Weights of a small audio embedding model.
Model: 3.45M parameters, waveform 16khz input, arch tdnn, norm batchnorm, activation silu, widths [320].
Training: soap at rate 0.0015, 6700 steps, batches of 128, held-out accuracy 100%.
Rows from block 8 of a small audio embedding model, named by matrix and row number. Each number is 128 + 24 x the weight over its row's rms, rounded and kept within 0 to 255. All counts start at 0. After the name is the row's rms in percent of the matrix's.
After each channel's rows are labels from the 100 clips, of 14976, where the channel reaches its highest value: "responds to" is what is common among them; "peak on" is the class under the peak. Only what is clearly more common there than usual is listed. The data: songs of 200 made-up bird species, synthesised, often over outdoor noise. In brackets: how many of the 100, against the usual share in percent.
# conv: width-3 conv, dilation 2 (model.blocks.8.conv.weight, 320x320x3, each kernel summed), inputs 80-159

conv.273 123 [171 131 102 107  97 131 114 128 141 155 121 116 125 135 119 140 143 112 182 120 124  98 131 144 114 100 120 105 132 117 137 120 111 153  71 168 121 147 152  94  92 111 120 146 144 122 135 179 136 100 101 147  92  84 141 137 113 153 121 123 130  88  98 108 148 108  93 138 153 125 166 101 117 139 140 126 103 114 130 131]
responds to: rich in harmonics (70 vs 29.2); harsh note (62 vs 19.2); first syllable: harsh note (51 vs 10.8); click (37 vs 15.2)
peak on: harsh note (44 vs 6.3)

conv.256 097 [121 117 139 124 127 128 140 116 140 122 144 146  81 122 125 111 118 104 120 118 144 126 103 146 109 113 103 143 143 100  92 146  96 130 141  80 123 111 118 117 117 138 102 102 144 106 130 114 153 158 108 102 132 118  71 110 124 102 126 127 138  84  92 130 110 131 148  90  95 101  82 158 130 134 129  98 103 135 107 150]
responds to: steady whistle (83 vs 24.9); first syllable: steady whistle (73 vs 16.1)
peak on: no call (100 vs 55.1)

conv.54 098 [151  97 139 138 179 144 135 156 121 117 150 101 145 151 112  84 158 125 102 134 141 112  99 140 100 137 103 131 121  98  88  78 135 119 142 125 127 128 152 131 191 145 102 102 136  89 124 129 140 135 111  97 105 147 124 116 120 138 121 112 112 143 132 132 123 159 114 159  94 132 115 113 130 137 120 132 143  97  86 159]
responds to: high song (59 vs 23.9); downsweep (58 vs 26.2); first syllable: downsweep (54 vs 16.3); dip (46 vs 16.9)
peak on: dip (41 vs 3.6)

conv.177 114 [126 111  76 138 106 105 173 126 122 143 190 130 123 149 135 110 140 101 126 130 162 140 121 143 111  96 109 152 162 105 143 151 121 137 175 109  96 104 137 122 143 120 140 119 104 141 143 112 133 114  89 114  90 114 158 143 176 131  99 104 138 134 158 130  94 123 126 126 112 120 114 152 126 119  93 116 103 153  88 161]
responds to: upsweep (93 vs 21.8); first syllable: upsweep (73 vs 14.1); low song (66 vs 41.3); fast repeats (50 vs 22.4)
peak on: upsweep (93 vs 6)

conv.316 092 [134 112 115 120 108 180 172 104 133 130 101 108 130 133 162 126 149 102  75 138 140 141 103 147 160 112  96 137 130 111 103 149 124 136 115  91 109 143 170 116 144 112  89 121 122 112 102 112 146 200 102  81 159 161 153 177 137 115 126 151 147 166 116 119 155 105 129 126  78 148  85 162 125 106 109 103 108 116 123 164]
responds to: warble (80 vs 18); first syllable: warble (79 vs 9.6); low song (75 vs 41.3)
peak on: warble (62 vs 4.6)

conv.137 098 [152 123 129 109  44 106 150 117 114 148 174 160 107 150 122 103 115  71 153 107 170 153 136 135  68  94 113 166 150 106 112 144 134 151 157 146 100 126 129  68 100 113  87 128 129 116  94 135 140  98  96 148 129 113 133 119 147 130  97 122 144  99 128 146 157 116 162 151 116 127  74 132 131 132 107  66 103 133  98 150]
responds to: warble (97 vs 18); harsh note (48 vs 19.2); first syllable: warble (47 vs 9.6); first syllable: dip (34 vs 7.6)
peak on: warble (97 vs 4.6)

conv.100 113 [217 145  84 119 122 114 144 162 131  96 132 141 148 155 124 100 135  69 133 128  88 131 128 122 150  87 129 116  97 121 152  93 143  78 113 140 131 122 157 115 192 161 141 155 168 146 187 113  89 116 101 139 127  98 132  72 165  72  89 141 140 132 113 147 160 139 107 127 128 137 154 183 154 149  99 134 128 155  98 143]
responds to: upsweep (56 vs 21.8); first syllable: upsweep (56 vs 14.1); arch (50 vs 19); first syllable: arch (44 vs 8)
peak on: upsweep (52 vs 6); arch (48 vs 4.9)

conv.165 103 [137 110 121 119 116 113  99  93  94  76 128 148 124 137  94 130 149 110 117 100 153 111  89 123 114 124 125 131 156  97 101 168 102  99 114 181 109 143 174 124 123 129  94  96 119 141 107 139  99 129 148 128 120 101  88 116 128 118 112 132 128  89 151  67 140 101 124 126  99 155 131 101 107 112  96 119  82 104 118 194]
responds to: warble (88 vs 18); dip (82 vs 16.9); first syllable: dip (80 vs 7.6); harsh note (48 vs 19.2)
peak on: warble (87 vs 4.6)

conv.126 105 [120  88 110 114 119 167 135 113 152 154  89 148 105 144 113 120 137 119 120 110 163  83 113  88 146 118  86 152 137  94 127  97 145 130 129 121 124 118 138 135 165 135 108 124 112 119 152 135 164 104 120 163  96 119 132 129 141 139 134  88 115 109  83 125 136  97 102 122 100 139 143 116 126 120 138 142  83 107 148 124]
responds to: rich in harmonics (79 vs 29.2); harsh note (74 vs 19.2); pitch: middle (74 vs 34.9); first syllable: harsh note (48 vs 10.8)
peak on: harsh note (74 vs 6.3)

conv.235 093 [ 90 101  94 109 115 126  95 105 103 130 118 120 100 118 118 107 139 102 108 118 114 113 112 109 122 120 132 100 112 116  95 195 105 116 122 101  58 200 139 114 105 155 146 158 102 159 163 138 117 105 102 115 149 100 117 122 124 129  80 113 113 104 142 100 166 132 126 111  73 162 159 132 118 117 150 131 123 103 110 147]
responds to: rich in harmonics (81 vs 29.2); arch (78 vs 19); dip (74 vs 16.9); pitch: high (68 vs 23.9)
peak on: dip (69 vs 3.6)

conv.262 114 [109 109 142 123 123 110 110  83  90 165 110  92 121 114 139 118 137 121  79  99 138 113  89 107 102 120  89 100  85 113 114 130 135 107  93 114  97 155 110 117  89 161 105 158  92 137 119 131 115 118 166 114 120 169 117 110  92 104 156 188 130 111 103 123 135  94 106  94 132 175 164 136  91 133 149 123 104  93 167 114]
responds to: low song (88 vs 41.3); downsweep (77 vs 26.2); first syllable: downsweep (66 vs 16.3); dip (38 vs 16.9)
peak on: downsweep (47 vs 6.7); dip (38 vs 3.6)

conv.218 124 [125  92 125 128 144 131 107 140 144 153 130 141 139 127 108 110 125 111 107 137 129 132 143 150 195 121 114 124 154 148 180  89 133 137 156 135 108 129 149 121 160 121 119 144 133 102 138 162 121 132 110 150 122 115 127 136 152 142  82  80 144 161 201 130 127  96 151 173  83 144 118 109 118 121 172 130 110 152 121 132]
responds to: warble (78 vs 18); dip (72 vs 16.9); first syllable: dip (71 vs 7.6); harsh note (48 vs 19.2)
peak on: warble (78 vs 4.6)

conv.114 092 [100 132 143 144 137 130  55 100 108 122 195 149 140 110 101 136 153 135 127 151 153 106 127  85 109 117 109 110 145 129 137 131 111 108 142 141 115 117 122 103 149  94 113 104 118 129 108 112 112 122 112 112  96 125 190 153 114 120 133 126  97 160 156  66  66 136 118 137 109 115 107 103 140  98 125 118 137  98 111 169]
responds to: rich in harmonics (61 vs 29.2); arch (53 vs 19); upsweep (48 vs 21.8); first syllable: upsweep (47 vs 14.1)
peak on: no call (100 vs 55.1)

conv.243 118 [141 121  94  99 116 100 133 139 103  87 185 186 147 186 102 124 157 103 150 163 167 127 109 105 120  85 143 137 133 134 119 136 152 129 130 144 130 113 119 128 133 132 127 116  78 120 135 148 112 136  87 138 104 136 129 132 118 159 112 131 131 132 104 119 119 140 111 125 120 109 109 157 138 102 134 114 138 132  97 158]
responds to: steady whistle (100 vs 24.9); first syllable: steady whistle (95 vs 16.1)
peak on: steady whistle (100 vs 7.4)

conv.148 104 [132 123 140 131 139  97 131 117 129 124 201 160 122 127 163 105 158 102 130 155 127 142 130 109 107 126 118 101  97 142 120 143 126 112 105 143 130 110 106 113  97 145 123 101  98 123 134 134 101 117 107 171 131 106 132  93  87 119 119 144  86 126  88 101 112 113 105 140 131 129 119 145 123 104 123 116 110 113 130 101]
responds to: steady whistle (100 vs 24.9); first syllable: steady whistle (97 vs 16.1)
peak on: steady whistle (100 vs 7.4)

conv.90 110 [133  80 102 152 135 136 147 110 144 126 161 133 127 167 133 104 128 101  88 116 121  87 116 105 153  86 113 114 130 115 151 118 142 113 156 139  87 131 154 111 135 121 103 165 128 119 135 133  86 117 111 162 116 139 112 121 176 120 119  92 212 151 101 164 162  87 146 116 108 148 171 115  99 119 162  90  98 145 113 126]
responds to: dip (91 vs 16.9); first syllable: dip (71 vs 7.6)
peak on: dip (91 vs 3.6)

conv.92 100 [151 120 116 108 100 131 154 167 117 156 129 108 138 178  96 126 127 110 121 136 144 110 116 128  99 119 118 154 118  92 139 115 149 117 139 174 125 136  82  99 161 144 128 149 137 116 108 123 137  96 126 105 124 137 144 163 134 176 111 118 128 146 137 118 152 157  98 139 106 154 122  91 113 109 135  86 105  98 114 149]
responds to: steady whistle (100 vs 24.9); first syllable: steady whistle (94 vs 16.1); downsweep (61 vs 26.2)
peak on: steady whistle (100 vs 7.4)

conv.305 093 [138 121 139 136 114 120  98 152 143 126 133 117 124 104 108 195 137 182 135 152 127 134 126 107 140 126 118 151 145 157 106  81 123 154 127 117 157 140 134 134 126 143 119  95 133 123 146 152 127 113 138 115 104 104  95 118 120 158 169  95 103 122 128 146 130 110 180 139 103 126 103 105 102 187 181 161 120 102 166 128]
responds to: low song (94 vs 41.3); downsweep (73 vs 26.2); first syllable: downsweep (60 vs 16.3); steady whistle (52 vs 24.9)
peak on: downsweep (72 vs 6.7)

conv.63 097 [147 108 105 142 140 129 134 135 167 157  93 118 129 143  86 129 161 141 115 112 148 141 122 120 109 119 148 124  96 124 141 111 138 137 103 107 125 122 123 100 158 149 135 114 159  99 128 138 150  88 162  95  98 111 139 125 165 131 132  93 164 157 147 172 127 115 129  93 110 111 120 123 115 140 127 124  92 119  87 137]
responds to: upsweep (79 vs 21.8); first syllable: upsweep (79 vs 14.1); fast repeats (61 vs 22.4); buzz (44 vs 17)
peak on: upsweep (60 vs 6)

conv.19 084 [147 113 101 149 146 107 126 110 122 107 117 104 115 121 104 138  75 127 177 115 168 131 119 126  88  91 150 134 124 118 121 127 110 153  92 141 110 151  63 126 156 185 125 101 123 146 123 128 157 120  77 151 102 127 158 147 129 130 122  94 109 131 125 139  96 126  96 109 122 138 108 139 116  83 134 116 163  83 127 142]
responds to: rich in harmonics (81 vs 29.2); buzz (77 vs 17); first syllable: buzz (77 vs 12); fast repeats (62 vs 22.4)
peak on: buzz (77 vs 4.7)

conv.291 094 [144  92  77 143 149 124 145 158 151 102 148 136 138 169 124 105 125 111 128 127 168  96 119 102  85  85 109 135 145 128 137 146 136 136  79 175  87 121 115 116 162 164 130 116  95 119 166 136 114 145  86 120  90 126 184 125 145 132  94 118 151 169 158 149 151 102 107 126  90 143 122 126 119 100 115 133 142  82 102 157]
responds to: high song (51 vs 23.9); warble (48 vs 18); first syllable: warble (47 vs 9.6)
peak on: warble (48 vs 4.6)

conv.156 080 [146 108 160 150 173 119 143 141 128 170 132 168 116 123 109  85 138 123 115 145 114  97 107 171 162 128 118  96  93 153  97 111 142 159 116 127  91 140 166 156 110 157 109  72 126 117 158  96 138 171 108  96 109 127 106  92 106 107 104 149 192 113 114 130 169 110 127  85 125  92 104 106 138 116 122 157 144 135 143  94]
responds to: dip (52 vs 16.9); fast repeats (52 vs 22.4); first syllable: dip (50 vs 7.6); click (47 vs 15.2)
peak on: dip (38 vs 3.6)

conv.79 116 [ 92 143 114 145 124 101 128  90 107 115 177 130 112  93 140 137 133 119 162 135 149 122 116 114 141 118 110 118 171 145  83  92 116 119 166 107 126  96 102 138 110 104  91  99  94 128  86 140 147 126 129 106 115 105  80  87 121 120 115 149 111  86 108 110  89 139 166  95 126 147  86 103 108 120 121 118 103 131 117 143]
responds to: high song (89 vs 23.9); downsweep (86 vs 26.2); first syllable: downsweep (85 vs 16.3); dip (46 vs 16.9)
peak on: downsweep (49 vs 6.7); dip (39 vs 3.6)

conv.319 095 [171  84 110 130 186 110 142 136 149 127 130  98 136 141 136 112 139 103 104 170  88 131 117 138  93 118 131  95 114 142  75 110  99 122 130 147 122 123 174 110 100 172 122 107 130 104 157 109 102 148  94 118 136 101  93 107 137  96 113  94 154 139  90 136 139 117  96  51 104  87 147 143 104  98 152 110 127 135 159 147]
responds to: upsweep (85 vs 21.8); pitch: middle (77 vs 34.9); harsh note (47 vs 19.2); first syllable: harsh note (47 vs 10.8)
peak on: upsweep (85 vs 6)

conv.201 114 [175 151 111 159 113 156 145 174 156 104  82 112 138 153 139 115 101 101 116 102 115 127 145 129 141  96 156  91  80 132 161 103 129 113  77 153 117 139 115 113 149 113 164 148 136 115 165  75 113 101 111 136 145 134 135 128 167 107  88 118 168 152  94 168 170 126  93  92 108 133 152 150 116 120 125 117 141 145 101  86]
responds to: warble (100 vs 18); first syllable: warble (100 vs 9.6); fast repeats (45 vs 22.4)
peak on: warble (100 vs 4.6)

conv.290 103 [115 108 150 108 130 129 124 113 108  90  94 105 116  90 106 141 123 120 123  77 126 135 140 167 136 126  92 105 127 107  98 151 103 112 120 114 115 167 166  98 131 142 108  98 147 137 109 135 108 129 100 118 136 126 105 135 117  89 122 149 170 103 153 123 173 104  97 129 112 168 109 128  87  81 122 110  84 143 101 155]
responds to: warble (84 vs 18); harsh note (66 vs 19.2); first syllable: dip (56 vs 7.6)
peak on: warble (81 vs 4.6)

conv.207 094 [173 117 132 134 170 136 173 125 172 140 138 104 114 106 110 136 152 139 153 121 134  87  73 104 117  97  91 122 116 114 113 101 162 164 117  72 123 114 134 116 125 165 104 112 155 104  72  84 147 101 124  97 129 124 122 121 112  98 136 125 150 103 126 134 147 109 104  87  96 159 127  80 130 103 134 140  85 125 121 115]
responds to: upsweep (75 vs 21.8); first syllable: upsweep (47 vs 14.1)
peak on: upsweep (74 vs 6)